A small audio embedding model, trained from scratch: 8100 steps.
Rows from expert 22 of block 7, named by matrix and row number. Rows with one number belong to one neuron. Each number is 500 + 25 x the weight over its row's rms, rounded and kept within 0 to 999. All counts start at 0. Numbers have three digits each.
# up: expert up (model.blocks.7.mlp.up, 32x128x128), inputs 0-127
# down: expert down (model.blocks.7.mlp.down, 32x128x128, transposed), outputs 0-127
up.6:497521497489476496487497544502526453481505537526468532477497488500516557488490477475467515491470509491460471462539461489470513570462531442485496516494495489513495442527493509502510509466495482529489492471494466490525496551508495499504464521482467531448508482509476468535494545485515483515503538480513471526506505532511511506476478528525465462528490485524523502477490510513548489483517
down.6:532516441476521494488492490515535533484489496515509515487514485488563457510530522500510519492494474564524495462505476495472511467470477560516520491477518506535518471468515503498500504479500525480443512503483528477498496512486496506512493483489485462476504498499524463493513474556507529492480513467495502494508499562532522462497507480542503479474515495500500498509418489473472553459483
up.7:499519491457477520511498487489526486475505473501523475490479531510496471487484516515489490500499463484487489521540523535479560539458517509537492529518503517483478513486444515487469516565506499476495516547545454553502514484538472480533458494475479453465489498507500541502528475499491505473495471483424486495532520478498512506529499496479502495474520493494470530489488494485543461490527
down.7:476494481446508467482476527520482486546546528487533459472480525495487555517461499470494494500526493464472502449474473537471489490532543464510492493478451519518519530489500515482440509503474518517473457480519481460473501531483443487495491508478470476529487477523512549457506496466489520509505529491493498526503488518504461515486485476482498474487508480504499478464478517507530518529509
up.8:509509497467510504482494515540486533494522468453525475497503545500516495489494488497509525509490497501493469471496507483509519487476517557475482525540504453439480464526495475500491483476542506483485525524497477490484513540507488460476515503469495506532544534500542520539525496480458540533547510504490515507496521491523485491547509460529525472481493494525494485534502460496497423477554
down.8:542499520484484532486494481497500489520498515487480498533500503494498515496486480533490487529514480459501531487508499522497488460496523539486533526473485521443478512477500515523485495568494511498457499503546568479472482437535441538470498522496504516489475502474528511513503521499477472484507475476511495505481497479446519510523496503487442544503508500511553474546477508538476503485542
up.9:511499489477509457514498505459455544481490535501496491501469447518491542468466485501488492486480473495471468501506449468443487482461499499488469523494435475490489524509537496440494523524510497488544494502485496540519479526502517499502540447461475471515482513481495505519489487497499512487517501522548501529531513466551481527516491550483482504456492493526477477505496522533514527515515
down.9:489478514543497490524541464524530505514505476515529493516523522468494517487503511485494459505453460540438512484518503555544465450449527492540511520486451485458532520511482519517520523453489487489491478535502542518521493501489505510490565567500476519515486500509512503542508515495507486518535460523505520475505524484515506507444508540514491504499511512486503483505483517505499498472504
up.10:546492549517489524516492440453527518518540484496518513526467489491505486528464499468455496521492521525500544494439486551516513480492480503501515476480475459494489481485453483478471503519509494464489548517549440487510506505523504481496507495521515537508495552492508485538503507496479512531520517504477480515518513521540490509527454491507569470496500488480514472491503495487482534475522
down.10:463476495487486542524487471505499535473515501503453532475494499517455526507512515569514500475514512526507501487502490476452506534505492512529504509493456478508516518485527508548502520508508464541471466456532470504504535441512518497436493475530521496507527512510487547444498521469475498472518501488490514502467485497483503531464490479485517461486523510497482518499565488492445502490500
up.11:480539505464494484490507491460502490556497543504472494502545497431525482483472471522509504538479511485497489517497515500489469523523519505525487520511514519474496489507499482489531508464499533528502476514486498487506464537517503524484505488528471514523488488529499464485501520462573475447495492478524466496517513467569516504493480496522477479515527494471530461468497484468494420530487
down.11:490453506451502460462522460459456483490503511480508503552505488489508457506487490480532476502473504520510496485482535444518501509467517526527482454508438508488496506471527483521492463478475479471512489472499554493490510503515458540477478530501524515500533490517519526522490508526427523490488501510475495484484500537502473507490493488524497476524519484521501534509470516521558503548472
up.12:507507549495507537472488499505541515507499509509534512544513509518501506542479492493514529494498506496523476476510514493492473522501521475512500452473468432506448476492498486499448468436484508490484494523521469487516489490513502450504465487483492487513530504477500484515531492469509516468516479569519511497507514532542480553540518492557464534529528482517476526474538509530493490488467
down.12:523533463529504482473495473513516527517527546501469518460492474544517476516503524563484525544480486518504529519501490506478501490481474493505509462518469484481461515484494512473539502499507501447485526501476525520491481528537519507519484516518500454475509478500502506454490525444538476541522494487563526504520477509532498508513510546533518489494488494515490523546469476468509518554533
up.13:497489528472511513466502496497491533456471506480499525482535533520493517487493523484471483491479514488485474503496496583483463497490529488484491512522539495499477537473524497496507466460520490495515481479465506516540502488500540576478500510546498540459493504489527500519499483526495522440486452549537472505487519513516490465512515521460523524516503506491491440505494477545515459486519
down.13:507503475544516536507442503471512479500516442512506521505523503507539477490519506513530450469540526497488543500506529455481507501529486500469503529501523489547466506428542476537487531527466508505530536522465472476495489502513481508488504514541542478492529520465526469483517515524518490498489487474510491501477491499463507504508486476472555548504538497486488484467499506511493470458520
up.14:502511496475487503486546459471541537543497520532498513511502508497486510485473525460514490520518487555455546507469476518497544478498499472514546427480489462512518459496529525519511476537476504503509520444551478522498499536515487555497507498538503466492483519476496530513521498520476518520451537510471488501502537500512460518535485520490537476476492508511496517498501510484515486503531
down.14:510481486466468542507472538485527489465523473482535523502550509506515534522493516455509512471483470517481489505522477537464537473548507495489494471488454497496488516482498504496513540513522484490519499481511494476476467499460461520485507492500477501554494509517542562487509526463507493516502542476556492529489499541510513536457530472489537451484529509510471472510515503493487526456517
up.15:527539492518471537494487498497519476444473463509520458519512510479502504528528482468499536475560473500506550527472495516552533501520493519514472480476506530451509486493514515531510492515456462513503491515512516484542492479492473500497529476471525496512522510497468561476473504513540545494509531483479537502464510531500494458499494526515493554501515505502506441507494496492469510533539
down.15:483476520494498504476496500486511480539472512513490507484539460503521441494497508520507492484551492500513472462505501468502484428538488482463537513462549474548459531528526492484536485508504466508488491505492479511487491531494494495563501467464473509507536512487497493500535500470472486524442508498490487478495496502485453544456514510468500532529502528489522480508496468517483548544495
up.16:453503512500483487510496524541493503515484541482478448509519534492484516469501499512522518482496488454483480489496504475449491553481499518535473498543518486497491532516487482532502470482450487467483525509515454473477527495534466518496493483489464480525468492490500530507496484510498539474470513513457526499516528502441505498475520551579478520468508521530481454484504476500505465470507
down.16:461474482519525517583478522509495486534544508528492458492492513453565454464424486485481516519539530473546491506537501523481525500525449511499501495507489493520501511464478513511521499492530520522479483516511489519513488527497491455501507493498492496520469483539498512493513528478526472494525476468517515486533501480503529463493518492459521487495482476470483445469508485505516498532496
up.17:523522503476533514505488500515461510484503528509506514490456521542486461548533518500470450456453528482492517504517520514488517495485502537505447476458526469481480536489511487508497489497532499508479502501473515492521492518546491465496515575532555512516475497500546492468494484550498491509500531528522543494509512512500520496493473499505469459434516512486478541511458486509488489505527
down.17:499542516537473531476492503502501486552497500471531498470509494470476507477499538492503508485473491523472500481513500526515490512582491505512507531508491464502487489490455525501539522515502544441545507506497544512465483519513470479492495482489523486513479505512513476478506469521507545511489487459471529562570488479496527481493485473508481529512503489517547543501498536516443509503519
up.18:503479516499505479463502507479468528476515534522496492489541496510462540460495484507509474466467477528555513480512507510501479443501475486472501482518559489498533488490488463503469493504517506492427469512472490518525461486504507466525539511525515508507467484511524462488444488482525491515520561526529515484518528476479484469454532510475478509483537458514502474495465484511486470512511
down.18:469490558489489477507504468528460564490514511528475498502528470504474530519540506491538499502514481513493478497501499455534514443504546469509497544493498559505522497499488525547501482481501532490456482457480515474512474499514500507503527515498538492529536446487520489502522523499437473477497519489501513472526530491455488518473494545517499470517548510516516502527500519525516471513507
up.19:503460469491508488518436513494456552485472483510472471492496493451547511525512566488482518504519461517468488500509469494518523479496502447534521540484517478489483495474536525503485473525499518480546517467475483532516538479491499479534519500518526503508493487468494512502527460522514469521493506481510500499546486473484515490519489544492539490508517518503463479555442498473528496486485
down.19:500507530542499499496523531498504501516531426497515483489555512451545503528464491488456485511479498533518481499475518518497501522491525514511520444508513491487497502502507503525525497502492507541501479505527492502485489482496481493521531501512446515433510543524511489482512491478483514488533511492497494493454488504566505493516534498529509524510548513502510530517563489509494510405500
up.20:522536495555515514489502542480524529473475507530489478478523498489472530521519488524495537462489512547518512497561485492497500530501477469520437514537498487477511494476473509503480505477499499500459504510500501496514487501489472495511508518526511558518489530463514455449497499525458481464459498498509454495528482511518524484493468478459524515557530512505538465517479524541509483476541
down.20:461499539491533520487500519497523534505542487535486502445527451517517500511543517535503498475545489508506506469487503532519497513480510482505511501553577494500460488509532497513465491538497512483510470502463527534523504500497483482510485506517554491549500457511505486516528486537528512486467446508494488487480500482486556510554479509479527520479496470502473499474502520539509463530500
up.21:493523466510548543479479478493525479467500474463471519484510489484455482496518511486503502518496518480477518479472546538511503523541437509518496497458518522475477453572501512524526496466506492517490476466513530495537518455539498508502518519492484505490513497539474544502517514457471452498500498515483509475542528494515547476505494485490474492513478462498491500488504481484467561516530
down.21:523468491497477508551507485484517483489535543510498524473499506539489436517518523491522553493478479507489525519515518480449500521514467443493509499476511493566500526496491511495491509556484504485499494510452454507462514525507512532521497495480488466459517511477520490522500494499470482492472469484476503496528534490466500496451480461529488529568447460489488521513503516498518509514474
up.22:492562453464489460488463492503504506509502506464454507518511505530491474503478496471490515523509533525488530524496520510483483510525520517513528515467531515510461482526462520489519488454542535491475513434454482504517460539496468488463519486528518526467457485523490512499515507470523484466501531496516509492492528481512511477489488502500485434480499519437500457454487467504508514510495
down.22:531499485530478532516500478509513523501522523517479578488470466523543478506537513514525491487524500519516508528457496475481503519490505522479490516516488476485520460485482470448447499456486502487535514533529467483474499499526521489495487503451524507506492518514490492481532496547444520453533453464534517520518546503502496502535513484495471556518510477494506513505459542490521499506479
up.23:491467509491541512511498479475532531525480475517506547501501505499517562487486500508471513508496510460468520507493523515522445538533556494480541455512527521548480464476498525493517483491515473446475472499497506522478503498467500507526470496510505446489473501505498555455473488484506560499481501502502528493471550494493521517533513500516480505487497518531446470483490530523491520502461
down.23:532483494479548502486507497514485495511524522513484483486554519540551429517506520509533452515477519502504491542535497524473479487495545492513522480494518507489491519531529481496521519518489481521477506484485558442546509529506473514489533485528539478538457494490469492486507490458514464490511468461535518513482493471463501523497508515499541481483532507480527498485517506546515539483528
up.24:500497520537541496504496501502484483479510519531498511519456560538508483479523503524497514534521499513518531478505501482508489508479432521522507448516456479446475533491488485469515505420501467484534501494528488525519458493477545492467519496497478474517460531482490507510446552505502496471510503481514503493468488493472472516537522479524527519506473477503482541462524477482516489523488
down.24:512522501477528520508513486504489477533454514505476529478494499468535485517561469485530524521513449507485516505512464482489466508486478474505524493535464476516471510494515488520498538454495522469511513505493449518511480466509528486516504487510527463505482491500520532516509484470499477529509556550463493480557474475545525545491501477517469520507501508472485522530541535511456539536502
up.25:457460506464444515485501481480516498507522486490478500488514528471514511460500530505488535506506474515516536558541515518514543444512514447493498501522502503493461529509478531563496492489508492503477495476498517512498527496506471533506512549458501503450461462525490473468517488477490510529534490484520500480467534506508531483526464501529545450539521476481506490500477515479530469504513
down.25:491552476519470499516514496514490435468468513469498461463509513519545555512510507511529517490486481481513509479461502496476509526491505524498511465553454510519457497472504521492504503498539497463460522513514483491529524469472474518516544466474521511474532497547531513502526511486518491490532475497504510504498456505506487530562476513536540509511530524467524461513486480494488512459469
up.26:520494542501485484472516527507521556510458553545506467499485528515506519492522466467524460476502495497543489501485493506452480479516510489494504474486490491473526471482494514427471523484491520497514516536518493553490494452453473492540488500518487440520523450502520477498504514531492449479523510483505488488527496521518497522522531482516514500518481493537499517494466513541552473497479
down.26:461514532497509517511480510495496503530533482491497519517554511463525506561503457485513503541487532487497464508500491558525525493480500493555552466512519535484498509501511516480499485458483503500515497519493510461558502497565512511468497523549503478500457470502486526553508497447534485489497485515514483480481485522459458516521485526476507530518458476470506511513477487509467509493509
up.27:453458453485485492497558497470557458503517520498514522479485456454506497522513516514521475479519509476504507492530510500517574516526512445509501501502525476554545512505513523519506516529468497496561479487495499514503505505505491509542508487461520500493485512479536498494569494495481494499483467464486493461496518510505460516516484491484491536488494519491527462446489506508471522514529
down.27:475516497474452484517475482551504468462499473507524484504470526457521555459472477451486518522536522474539506484519519521465501490489485501478473493518497529449526528487534503476511504507512487469482476527511478458519494488497503500493512525545494523486518522468535494482479496519558537512454519493539450492485521498544516491476495484529467474500529522531514524524465470475484527493495
up.28:491561497494513536491504472504474518500499487467539528455456524492498525473512475505463456474529485486507491486491506523506551542496532483498508450511523525475480522526498485482547506488472491501518523518498517511471532493497498505488573489511473481479476552477477479495511524482464497520495491470430482507510556515512484533531483484483470512494519479489504496443500488546503462483493
down.28:509487452476482523499479507521478503531495524497537483499485490523516501518498506527506497526460497488476538505511501541456507474479517467522491509479486524464513535548508540492508509526481464530505523514480494506467465496506508514453517498497480509472450478464499525510518495434481503533507477507491502471498488507538543533442518522501591492471439523491501514512512465476511507528519
up.29:522434487504519473471508499486484482491492499491477498483518468504536526506517469516509498558585491548512480451554456537506492500469463502487500490527496498518510485533462519536496479460542513511458531473497534488493475491531471510517491452483528513507475499513535495514536490506487554510505526514487550520498484506505483503534539490516482505482486490521478483506492531473540482496496
down.29:482544518515477509525541512536477518493521477513457462463529512473516478511512471481478507579488466512519495525504532516448521515507480515514519540455468499484491483491499458444490500574480529460506498474508465483500524493501492516519513492496511512505499481518483491506522458510538485502511530469561470468465507515533497523478516504519493496527539473519479492484455509476489494501484
up.30:518459460526523525464514492430459500439519480462477502496493477512491514544517470529501516491496454502498447478486500475457517508535502463486533507523523511497516515512471507480532522500519562485510516476502542488518502492490473513467481468476524493541499509530517460519483486518508476489484549484474461501518471494533500495534480489510512489557537478504482519468478460509488505502489
down.30:489502524492497489491527498498494480464483533481476511488523519519512497494476477537511513470518473471496528519543432491508484495446525510549503501516475477545527495512536549556503474500507456516532520488497480477503501525509461531489515563535473501550525502504518530448501543479445516489511492508495521494509537496504521459503522514481538497465480472508509506517501486483531540518528
up.31:481485517470488492470533500516491526486504464502488441570532522464509499466483522536471509489493485439465536496485518504511585482515480509569501525528493472471501470532512504528511458554519507471534523469543509513483489500491492473513521511482519522512487512480498532489522457495481535471507488475503487489499509501510465503493517458531507513485469469500509517511486525502516471510518
down.31:516495520499466464471463535522525473485487518492483467482494513480484504516539505491523502499549508530492469477507486523448498512560491490512511455510439526491484549514520533507528524533502500482518477483481462489461484465493498513505580469519510470535497512500483486451531514460507476505497498509505495520486525530473479537522503515460486535516536479462486468493491486477538535489497
up.32:483474515507463449545494475489485481524503527477530501455470531498501487531451480516437504496501487491494494507533477489484518474499456519521518529504515458467507477453544499528515498518456490509472487491501548522514512473551543524448491487526491520517505459454513488508500503537500469515498484493474514536524504541513490496484499512492501526493480460536543520457489468515471506532509
down.32:497498544532454490493526513504495490511501489512526464462495493534471494497512502505477468517480490454511500497527496518489496518503507498498498507555471545484463494552504481526524508481529520506538521543515491454510479521527497470508506511501458508468492523499518571547478452456516521566510477505524480484484519482493522467522495561449483522492479481513511545472467486490500520502520
up.33:497487488485503488507452506453475486504524509558491513486470502498544498492523499443485470497491517489504556521499496490500534509452527537513510481503517487486507467466488480495530501489484479507480472511444558550510506518552502482493512551516517497518520522527510485495511500524537542509498501511472487510535511551525493478493492482442500492500473460523471528487449483511446487484535
down.33:516510508507469525509493495528481507490508455504550529510470477501458486500545512551486509460519474534494504521470472484480527505538524488460509479490478523550462524499500537507513468505470453495475506502522523495502516548459482512507504485469460486526483491516495509473495476453504515510495496510480520529503507442501542476522468482497490479475584504489520560501512493494482455484489
up.34:491506475511517505432526525488496514489521495525513511490506482469470478506516523423523489518490493493492496497484519481507510528459494507544501512515506507468523531496499510497475508550533461517484534448497500520496496486565506477462504500506514479475500511534486527512492493460520508482469484532472484484485556477445517526516465495411505482505460475504506464543502525505497508523484
down.34:523503513470522559472502560517495490474487529520496521519486461508481482505466474499516529495484492495490468484450484489511510486544488495478527530519525532536503527494474515478499530498515493475503464485505490503516475507506459546508536491499525516538466474509482495470547459457509496447490499547488503434504508545497507471485519491442501454528477494494482519482522492492518482544470
up.35:496468471470520517484527511499524505582472510518537524505473480461511444473504469529498564491529497484523517519488474481519483531506510491465464496486498547452498516502516505463481486515455520467530505504508506542463490477454479456514520490483489485486493519485523532470514498491492473522533507513503519455522523505461521523482520462503521465536472507496536507503472512496496499546481
down.35:498485524540497533449496517500476501474495544500499477488469529497517525526505473476513464530488497486557470489479466482499499480506517519517523489477531534510504490536465470479493484451493467537502508462481470460545476498494488534521487445569472513508478519511478504510515493437527483503516509491530475501494474519497462466472528498510473540521526494492519519513533522515533503550482
up.36:495551474475492497504496527465444532537518538460435533477493497535479540511511517457477512486500477468502500506491498531472508554498521516528524513471482501523514524516471484505496514451533520478535492511458516520501449570520468506539499507504482518508499519477521510541524515483518506487535535546488530502493540511507521488476495498439488500485505499523498469499472486515499491502484
down.36:518484511509520559494559464498507494469513483509461542540493515491506488530442489504514487495480497516459504502512493506498541471507477502542498525511526445490511531476495531508499505471487487489513506490495558476468487517518490530425535480491485514513530505476459476511548521519495525465487492518513489474498510512488555484476504523472490548506521527461473510526496470527487467460475
up.37:495501545474432529510451498471493519464548533497518509455519486487497499509504466525491502511494481502551522461508491488511479478485531489451497526510517527441480494458511512467518507498523523507474459503480522523493499488489461493505501487516531465528449510485527515507461450483471490511493494432513498516468499481477521472517477449481518532475517505529480517484458537490497502513489
down.37:517555529504492513491458484499517537510536478516459474463500514482534474531513524483512513544491546503491516476500537505513545527494533515500493448518498464506492528505523517498501494493516468505499481501481471490467502456521490518509466443557523460494499543515511566473501485527466458457492501493514492506523512491490521509446521492518547529532503527505517545522488525484498511501480
up.38:525493495535501488494485503449504525505532530492432491500537493525516452495517477504483530467513529525515511475595486503479504529473494508467500487485489468493550453487510483496498504500524469508541527505474473461514539470540508504549497476528489496520472475513468516531497481477508508476492464507509499501473488477510482538523503518468491503491513535462488512518501490547508490560475
down.38:528488496477545518491496542472539525537468490511473503494515442482489542448492501480465511557485509532470526532506525510478534501480533513492490521464519476474524543500474465507542518471515455480521474466479538529522514473480529512526537504497534509496506519484458484517481508540492484477497540519508486468494467535493497495463495492459510470497470538514510484478479489485504467502530
up.39:489509488503517454499457518500484475485515511503538490512500495491477522509504508497467509528527517522489447531544526503514508485504543522530506530487562523479478561505495495468541509509464507540513470476508520493504501568482500528523556512509493479512472499471537537521466485504545504479487476550548483494528544482530543476475492508483491501472520467482515466523487490496508474490476
down.39:488526469539498515529511445477473496534487514494446510508503517462458520494475493500499471497458501483516531489513526480514494472470494478536473493501515495481516511429425521533457512479512496537499495506508482512503497498508513515479510490498426516497522487493494512503511454484497472520479514458441500483483543513504542496539506495506532570522522491528472507520505501494537503500518
up.40:482510555431485527466499539494508476466461481520517488507574476491493483517521464460465510515500459502522511469521472518531495499489544448480489540524482485493508518509496537481502474497453513480515461497483495490474487487507540517519505464523547466469510475466486469512484513485525535492476525488549482494504477520515496487490536535496507485525525519517501536538487526536495490497511
down.40:513509486525485532505453495531469476515472523491461449507536489491492480531524502495530467471501457494483456514500521544467515492515525548480475480502514489469520476529540500525495500477518518494450524465507491537504529493505516491538513480522560514543540475533490501508493500501476488519535521483508525511498468535487482500446522514456517516576476502494516508480468510512520494465510
up.41:515496546535470522489511463444479522481495514510518500481514460473489496489463548547486523481508477496509495484496534510485471483509510478503450473512554465484462512497561478504463486491514497512429488522520466498492486509502520549518521501525480503491542485467496511505453473467501535531505475528540507491516518493494508485465523476485496520521502510530512506548483472463478486482451
down.41:498521488559478490515518561481511470473517523476491508522503499496471526505510507505508523512499496484490471499527515502563469446525514515484508504535462477507515468505456509552505449514498507453495499550494508519521492467510476466491486524555533483518497482538480496465472482506498488483488519484550515500528482484498538500574485524483543474488487501488491506544494497520509461540515
up.42:501517500496493480505489462482490482505488468514506500467478486487522535477521571502471451547537504467503500483488488566456525465482472540503462510484478496525504522545464502502457494492499502522529497485522547490466479492517523476511492530479485495516481507536493515492506459492485514513551500514506518494526528499464527467493485509498511455466517508553554501479450534484528527503527
down.42:529511466473493477503497536504505520462496510491508488476516500518472480473513504479482553525486515519492497483503501516499518527506490544490498505531511549492543533518476523518512532575504459541483535443468496503501501462461493513496498508490459491500504504515475556519489467472549477513458467501509488459543510487530446528468467450502523516501497502487489472452519513503491465488507
up.43:504511487460529496491485478492503539486570447484499496495503497490443524520518527540478478445548528465484491495441472527502528515540497499499481503525492522518525467483527460518511474481525485503486505459493535495511508468475490510507526487513475545500489484534491514492482460452507504501443525537471527510498474483494488514503494491487481474478519503455458551494518511496457488515483
down.43:510508505506495454539469497469508521461498516500472462464543470561477452520508481529509508495489514533504516506491524525521498501520525514538500516549478485505522549542476535468477480564524494513549492487475456523466486499510514516488499526540519505509485509461481454494491518488453500475481514514529523470554548489507506557501493495495536519509493494506513515509504507463487506491480
up.44:494468485511470461561495516484522470512524524504518505497497504503517489556491519502529497523522433491524495519501523533504522495497503480501533516471479533434484492475516490492491498515508500510501489479487526514508513491466464449493485457494507546505526506505490510481483512533508512538471478509478498535489507519547483438498519503459541488458543474477489472474505494466486521473580
down.44:493453494506472500506494485530476506505517488528503531528531473558482515490500496565494459518560490504498493470496477503490506536505443431532516497485505497533489531507500516511503532494523489465525493520552443482492484469487441481506476493474464472492524556466498497481481490529529476509505468494496496518513514472485450482528485486524529512491523482478478516534474487512489496475476
up.45:525500523498462504469517516494481503491510457522502497512552475467492464548533490501512507515483528499471521465440512489524547547512504500510542479449527544504541459501482536492507520495495487505517500480496474521494495483474509457516496506496545487482531479496475520520482502539506498531487521501534529517502514511518523459510468482441502496477515475514539485572518502495441529499518
down.45:518511516504440488523453500493455497517522452497503526547526498512510506516488503516524517517540461528515509499525496494545489507528450466456466498483519491492511499562516464491519494510501518545502472490542469507454499537518501506530532539479464476511505496475491492485480497462497503451482455482532458533424496505473475486504462503496507514523489483492485500489490474477473483489508
up.46:475551515497483498527513521477490488505520490516518520486503463497512501511548472500489481526510479506450527532494509483484482540494510504473468522488510491559498507463507501485526487461522521513509517505422523491457502513511493496508498442493467471514490487514472486500528569498577488438501512481478485539493492505554541485490504463461495491474525473467478514505489517495489490483524
down.46:515530497462475482442534517490494535492479513502533515511482452479521476504491485491536437501525522496497491525529553485501509515475480488524466456507504496490492471511478501511460499430492532506548494498503519522529492513490512535470468551474528468469516508489512473530523535538524491479525490472462464489466519494468504534462498497488481476521439487488507514539485498486506492507525
up.47:511475531493451507508538475514517506492483484507478488490483496475484481478484536493482512507486459467515520482490505548495574468493534523504479493471514466453499468525491534529501516557507490535455548476495499480498525490556481591488506512516475482464542490512511511483485470491488515477503495488469500471502512491514508474517496540494513494516472498465459507532533500502544506498527
down.47:475510517502467486436525507476530510519503504481525449489497546518496510510527542476506479452536497482478492484493492527476518489533554550479509495498479510516528494501491510468484512541505482455482485499544463492481468520490498499458484545540522487523498496543487517521552542523514507533516467504505521481485479500472525537494486490490517458521562496507525469475512490470526463478502
up.48:518457475493488507487490502445517551477547564445493514568489471510469488497484522525525482493512487486525522486561469464470513516473540522480511458524478518528491523460499481506503506484501502550498484477524487513485451484471539494487543502516501543501489512530493515500454502541489541520463533492470511516491488497510482526497492496493473510482485487502499520492525509515519474487460
down.48:491522447466476516479528494497509486477519466504486500504519510510518519530498524531476498510504469501486507520514485523558520490493509533555502513486493454479474517522470519488467499467483498497505513503515510526504518458518480443449462528502526487513494503493525501508494506444494503424490546476500510498531460544518522549476503496534523467480525524509502478523426506509504500484541
up.49:512504498537499500502492534498486495483491521505538479546497514532475463471482492526500488518515505498504446485539492514502482531527494472502498521508482488483502506509480483544471512448557537514505493510522442498501498483446470511523493492486479488532500475431513476492469513494525469565519540514510504508467476491526521504501493520488448507485460522510507502518493523454565475530455
down.49:509543568459522507499502491479517469509509475498501471550490454453507519534497526495483484509498514464532487493465506488473490491476485560568518506503500506493527478524486511497498486488469494460504491479519528487503481528482497487545488484487505491450511551478491463530535476426452502529492552491504505473495513541516507496523470518510500498478504496501510519526484516530494532542487
up.50:525523477526563514463503485501483487499483538511492534501503564486491510498471492508503491483501484515483518493495513467520476537470529533509520471496476486469520493512456509481513538522495487458493516494452534458487535496488485489498505511506491543468503500481530529500474504454473519505496522515455469483510510461465557495495493538479456488524517506528465487517454445556507522521463
down.50:446463511502517536505521550538536475496493504492498508483480491489532530508473483462468483514490502470495564493489528499500533506513530478487496510481509526536507545532495482523487479576508496525482538455525533495495505539497493518517514514466467489490470500462506493499551486465538496473474477482504510488514510444482528496476518529472484491495549505471508480474492528474529479549505
up.51:477484453495496461525546540504546463509521469473473524462509523509496526508478510501489535514489507496493554487513510541503510527475515504494529460497445476481489568494520526492501510538479527458460481501529516518499495484505469508536494468497483465447491510493509501475530457480494509469518478486522448526545502471471465502554496493519502504479490504532476507488498531504472529513518
down.51:491545512488514478514508485535517448512464522490532478532494545533491510495489475471500480500485537469478504488508538507494525486468518511530534504469459555483520441526535478508486522521509515527493488486543525503475507472503468525506468501514499461530486553478505550498560504501547494482492466517480485495503513511490517489429492490468527482507484495488516509463476494533527532526520
up.52:495500511472505503489478528446497470506510511499537496528466531452513463543471507519510554482476520492508489516486484551525480467534536516481489480495552492463422499505524477520534508473528514457528510494470575457486474519454506481485471517473495509526504515488507505503496500527483506511494519512491523507504471521494501474465517491476485489481507533491553488491484482528521457485477
down.52:482496494543543498483499488499491473456480499524497502491511484509530522460472479485484465518504488486450534504515514492486472472536474572552493497517531505505520497515492484518505491536511504567535529523503529523451500504532499499526507459514485501497460494459512505467451497507551524482483557477504473476482505518511469473551474493506490519509490540481526530507534503497476468533490
up.53:512528512506458478457529500537517505490510483555505507485522457483480480521549534483493509498477545506518448514504506477495519507495531494478472460464526502511484512523499504525491473541495472507499504462520488509549495523487519545498516473481483521520494487494532507515541469503496524504517487540500557505547520509539495470508506466486488513525512495506459492590478508556473517502476
down.53:506514442528528467479500528509464544520523538472485510482530522490466513507500504487495518503554514501514541463508497498501513517510478504510515447468520506544465516490486479506491517582525510487481456472496493492473523502543469492490493534524509499554517499535518476494516520489536499494479468482541486504485495567475533489516514520491488543525474516512458532526520472494496535509485
up.54:497544502477432539466536518492532463523521471507519499488542482477526464518511477509494497503523475461514485448509493510542535514508479487490488535510500474526485465515476537485521476507485537503547469466512531474527489464521508498546489447485513492474497526505480496504470496505477506492506510513501497500514478495477539536516578512519538461570475492517487499497485500527502510499503
down.54:484495512513457475488493527497492488490488561492473450445462483502528456543508499430538497515499477487458529483481483478503521495498486519485522494515477534518531507521457489477509530485514526517485506444516505511509506519502484516485477526542512518519545504489475488499454505531463448441502458514522496476502516560493497499442493511483479475528513490488500504485487494497481477476503
up.55:502504522522489486519484507523528472508507497471498531493510499504510581493459499533506543493490469487472497547561503473478482488492512536508529527528448477524455519471536496515503515468496517482476525493481485505500500484498525518445558502541437531505500460516523534528480473465485514515472505489530502497489534540483520481492456493521504518514484475490490490471488466467512482477526
down.55:480504506514519504526493524491481480513527505485499502516484533489569500483481505531497498522493477502485501507531533521545498473492512490531472470448494515474488519486518516474478492514494477500481489581501545500511494560489503489466515452472531481481535484520515515568511471475521491515517501500479470513531550441523546486508529534527537493530476476536518490508465511475513483481481
up.56:536538542494527494492520520485508537469499538474510531542494477524527514512496455497469488502506473478515460472557479492483509483475502508495517483505446460499495489493534446487471519517486487507506515566534472512475494466487531490473524500497511463477532519481561485534463535477519455533500497467508484506500512504489491492494533493497442511484464474540504500514541489472489507484512
down.56:457510485466541520501509486503498490555550504496515500498508540476494543474493501562512463504495507465500515490542496502522509486476478515503501496509442563485516459476529540510493493452509504482442512490486493522498488530512481501531469539501515505479534502486527512539486493446531541487510498475494508435525518505508519496556510493512475501485496524519473537487482518494507520455518
up.57:544492562512459474502496511513506477486483554471491482549463486499486493469499504510530497521512500459497558505528488516513548491478465534504513529490488487493459481560417510477493514526483485499489512475540494509520518481478493520476523541454467497523480517513476521511481470511481533486527466512499513528511461524483485523446514482533509496510491488511499509480493523537491465513511
down.57:524496466497500507479520515488502530470529499514518507482456515469497470505527483467491519505458487489520488487467495508517486497535489497486469450531493491484485491475505516526519485527479489482498478480514463520574515445511509450493521503529493478535508501545514538494467466466567483526479509473530536500522481472550488500522485524504464467474480490540486446500443494503474515521497
up.58:542479532468521518506511513505528511486469567531541493467502567468501501530508509499532512516533482485548522453490512508504491520512505509450498531540482469502503532529511473518560503463476510507530498507511491533489506542465522464516465519478487501459489494486458532449514505468509472495544523479477492510554498503468494521468532474492498527485465487503499519502513511506498514483492
down.58:507489525486539481532543473499484510500532486502534505505492560454471509481515514487548481530451537486502459502459531474500504517516512520504494509536520540483502498482549500498505534445509534490480556512484492487523506520497458435473528466524513507518480488528510476534483496478505539507505507465485500449538456544498474519498490508487483499535487509498516487527529474486509467488510